python train.py --model="contrastive image-text model" --image_size=64 --crop_scale_min=1 --loss="sigmoid" --embed_dim=256 --encoder_stem="single" --text_encoder_width=384 --text_encoder_layers=6 --text_encoder_layer_scale_init=0.01 --text_encoder_parallel_block=false --text_encoder_inner_norm=false --max_precond_dim=1024 --lr_schedule="cosine_restarts" --weight_decay=0.3
Rows from block 2 of the image encoder of a small contrastive image-text model, named by matrix and row number. Each number is 128 + 24 x the weight over its row's rms, rounded and kept within 0 to 255. All counts start at 0. Numbers have three digits each.
After each channel's rows are labels from the 100 images, of 14848, where the channel reaches its highest value: "patch colour" is the nearest of a few named colours to the mean colour under the peak. Only what is clearly more common there than usual is listed. The data: drawn small creatures on textured ground. In brackets: how many of the 100, against the usual share in percent.
# conv: 3x3 conv, stride 2 (encoder.blocks.2.conv.weight, 96x64x3x3, each kernel summed), inputs 0-63

conv.34:096131109153125163142124155082155138127113119110164122132131125125124102134112182129173111127125153202129118154115148085118121134112144105124119108077129126110121142139094082168107143105122159
patch colour: brown (71 vs 27.2)

conv.3:094192141144132114148164114122129122135146128094161110113134144106112091143143124074146143114098135101096125130145108133076129113088126104151124092135152171110098180110127109156150130128147120
patch colour: brown (75 vs 27.2)

conv.94:172134135108135133115147131144140150146178146109135153133093146120123116147077096154125087140129090108118125154134134146130127127150098106097114121069114122141175148155118099101137108107142194
patch colour: black (38 vs 17.4)

conv.54:132097143164114127109116112097154109123090159168113150119098130090142139128125143141107135114104155124118104107099104139136167145140102197146108127131120124112131132118109126216102099109143131
patch colour: grey (62 vs 22.3)

conv.36:111142149126133102110133153102194124145140109127133104129101115118117159114147186103112085122135106084063136147131107123115113107123100087097136166129122121110089123107102117146139115153100150
patch colour: brown (70 vs 27.2)

conv.19:166162126134089121109164132119162138076116124104138133121105128105112127146120129158109095150074119109087111138142125138128123096109117091127079076110148176099092131115094125126156123139117117
patch colour: brown (77 vs 27.2)

conv.95:138168123145119139150106142135122152200116117181130115135145108106120102148107114180100105116136107168091132113120157082126125131158080105161133132162118132137125123131121126176124131155102108
patch colour: brown (61 vs 27.2)

conv.15:160129099132130141108166139104098092155092165134131105110115143106131164182142158162122105120095104126116109088073146126114129109105146128109123133084147071126134138145108150133093116137153141
patch colour: black (56 vs 17.4)

conv.21:162129158166101093107157129078150131111114154124171140168101117131113188138181117168136133128125111103126144132159110129106108132144138100108117136138137146135176132147096107106130147089154116
patch colour: blue (28 vs 0.9)

conv.72:147091115121152108105138105123135114111144119151126151125094120115116176092149124195142150116148134111169122108119107151100104116102079114140106156131142129135135112113088122092139179095149084
patch colour: orange (31 vs 0.5)

conv.58:142116078161144165100127105098088109114098100132114096117114122132120135158141142141107105104162091153153108111099138109110123064099114163101144150133135081154125148104161129119120106141124104
patch colour: black (42 vs 17.4)

conv.41:124093101119190149098164129101143128095113105116134105118111122130129151107127116093133106129190124109117130120141121143136131147127129158110151230131137136154127160157113132122119101122110121
patch colour: red (29 vs 0.5)

conv.60:154154124155095100173109170100140099169119072099126096141117118124143158137118121135132103144157134191119131109146142104123086123132102112125147091116094141101120128158084136160121129131110131
patch colour: black (79 vs 17.4)

conv.63:105150117133141082116116099133134100135170129146139171160145141136120198117152119102107135111143116146172140143153113140114135157129090123087137131101113158117143100111085192146141129143119109
patch colour: red (38 vs 0.5)

conv.73:165105152134169076111111148128142110134161090146128136127127079110149217109122113163132100139073146075123145108119111139121114154118127124114141135132145145127140134110112111109118121134154134
patch colour: red (30 vs 0.5)

conv.4:049114083109115120131136098106127156106143140137120121102116114124168058158131130125104128144082141122086132119152138153131120151142147129144134155114148157085139135118123106107171140146101126
patch colour: red (39 vs 0.5)

conv.2:145103136115094117105108094144156134153153086169135135136142123121219107114120132127099155166109151135164145124155111151122104129110084134105119100143123164126162121139122134099142170126123133
patch colour: red (79 vs 0.5)

conv.83:128085082138101148093161129131094104097099148153070117120106099112135124112096140149130140124123110145114114104122114131062160098111132153086152133154105103119135169108150105142129130143151131
patch colour: black (53 vs 17.4)

conv.78:109127162118082095088159127141162142122202132133098105132104116106087131105121138129112125131135140136124131173172126128112132112122090131085173136144099150130111106131109117117155120183128138
patch colour: grey (59 vs 22.3)

conv.87:129147094111125132122144125169101119091125135132135135164160110135182110130147158159119155130148152112092111153116141118149170150148083062105125134110142134122098123152105170109163149097139144
patch colour: red (57 vs 0.5)

conv.44:083132166119116151115105143156098149173087106134113115132101180098123123126088122111122151134125136118152124132151116146155140124124118098059135109147104127133121119079139086159118092164115119
patch colour: pink (40 vs 16.3)

conv.11:127123150161149186119097155143141121139127148121100130107161102179125123132101126112115178072111094128105126144090135085072117148125118124127146130107096170109124144131113089112127117148135135
patch colour: green (51 vs 2.8)

conv.33:147157103125120137113113166110149127152138133099151134135079105140126126110104133124077091151170120145100120136130102126130105124155137072104129157095116150099130110131104140148129132212094125
patch colour: brown (76 vs 27.2)

conv.88:144125136106095116091139131100136109108148166125133122151095117138116137127113164134098081141172156099037127117112121154128133130110112127136112159129142158115110118127140151154166141181136104
patch colour: brown (65 vs 27.2)

conv.79:180115110153100150107143088115120121087115151128109101097105135168153142157110152141099114117125111133116147067096111114123091147109187135093115145119125103161126159104150109101115129127118120
patch colour: red (30 vs 0.5)

conv.27:123106161127196090134135143130160102115147140179159137158155147140110122117128126061124123097103130152163115122132098141117108120167170075104154147121131120104120130122099113122128115118111113
patch colour: orange (31 vs 0.5); red (26 vs 0.5)

conv.8:075072124105092111157097156124108124128134124120091131168104187120090092125131129065145146115126134115129128130124112161155111092128154129114107111107169140102113115145111115128148137137140154
patch colour: pink (41 vs 16.3)

conv.71:104115144129134117104131129103100162109135142142127128120122132103126060151122131115130139203154081123110103143140132130084084175155133087135119117129121150129171110137120139100138108113117080
patch colour: blue (54 vs 0.9)

conv.20:140101115074156140119154121133127106090127121169117119114123140136116156129096111128106143065137115103099128128107118169106088143106104103154087120123093185114112129150109136102151170128141150
patch colour: green (32 vs 2.8)

conv.16:181142152150149141105107156107131097093119106082132111171132116145122148128160152170123180123097130126116144145108121111149101111108099133134088113115141121138137135128132117144135181059139109
patch colour: yellow (28 vs 0.3)

conv.35:144079155140164075125145175106147106154137103139113128119166094140125194112132120145152127134117128142107116116145107129113096119105126129135141112091105151108157114116127050141133145147148129
patch colour: red (29 vs 0.5)

conv.65:139118138113139167110067131141141113117118090138142117154122111128157118122139154116148133109155075119133101139117119147116094142122125054113158150126125138055131149122141108106160109142115171
patch colour: red (75 vs 0.5)

conv.84:139142130120137098146164147118053096172112120137160112114140088130152132124128143109111145130146152139133149167108138094218116103130124098141143120146104113120155114128138101147148146137110128
patch colour: grey (51 vs 22.3)

conv.9:115075123136125111110160149165128103164137140156149110139115128134130069110131131124139090145073141170097112132117138085133091172109147107109170154131114150117156121102142140108164126148127142
patch colour: purple (36 vs 0.7); red (30 vs 0.5)

conv.23:148151142155149128125104082118130136152101168127104129106139124129103133128077108090161155154146144130124097103096103126106170098105156120149129131140141131098165108099128135107198095101144132
patch colour: grey (54 vs 22.3)

conv.66:108135126092104131143125105141107161148145142164110104133175099126109108160143114124115152135081129136097165133119179120160108195149092112143134118147105121134149119154126146128102123075164148
patch colour: black (37 vs 17.4)

conv.91:152093070102111124146147092092117109110083116114083111129100109122144160124125104121111114155134141104137121095121090132105122115075124140099149141117103093095114116115155131092106099118172121
patch colour: black (40 vs 17.4)

conv.76:134138150141126150116133096124159146087116074148147089083120120110135131145154125129138098137043117111124156124143130105136095122138147117148113178111141132091111152135120078105122139097108130
patch colour: orange (35 vs 0.5)

conv.64:162129177107120139133114129119140123106109096153085115118152096085136162119135121140168154142118124145136129144100127115191146117115077096126108121173105125135090128176101121105117114136108091
patch colour: pink (63 vs 16.3)

conv.57:133118155103117145116170149116144094146106129146132181114109129117139102128100149096102097123136122185134136127151114122127107124189113123126057107099162157138136099142145137162112161147118118
patch colour: brown (74 vs 27.2)

conv.90:155075085102111086085139166124149140166121122124129124167121100141132090119116140125097100114137097111100129113118185115115158151123114109095142123088111118150133112134144132086106093098134127
patch colour: brown (72 vs 27.2)

conv.56:120122143136082074131184143118141110101107125140156128145114131138106140107111098116132123121146111185097108117153126138150132114105177132132107100126115118057135129104098091138121133134123183
patch colour: grey (67 vs 22.3)

conv.32:095175168106111110103161136145121144133153116129123169109168124121104104162106119132149110100118109106156135149134157173136125092141106158117091072114155127143136131093147161159152098149133139
patch colour: black (79 vs 17.4)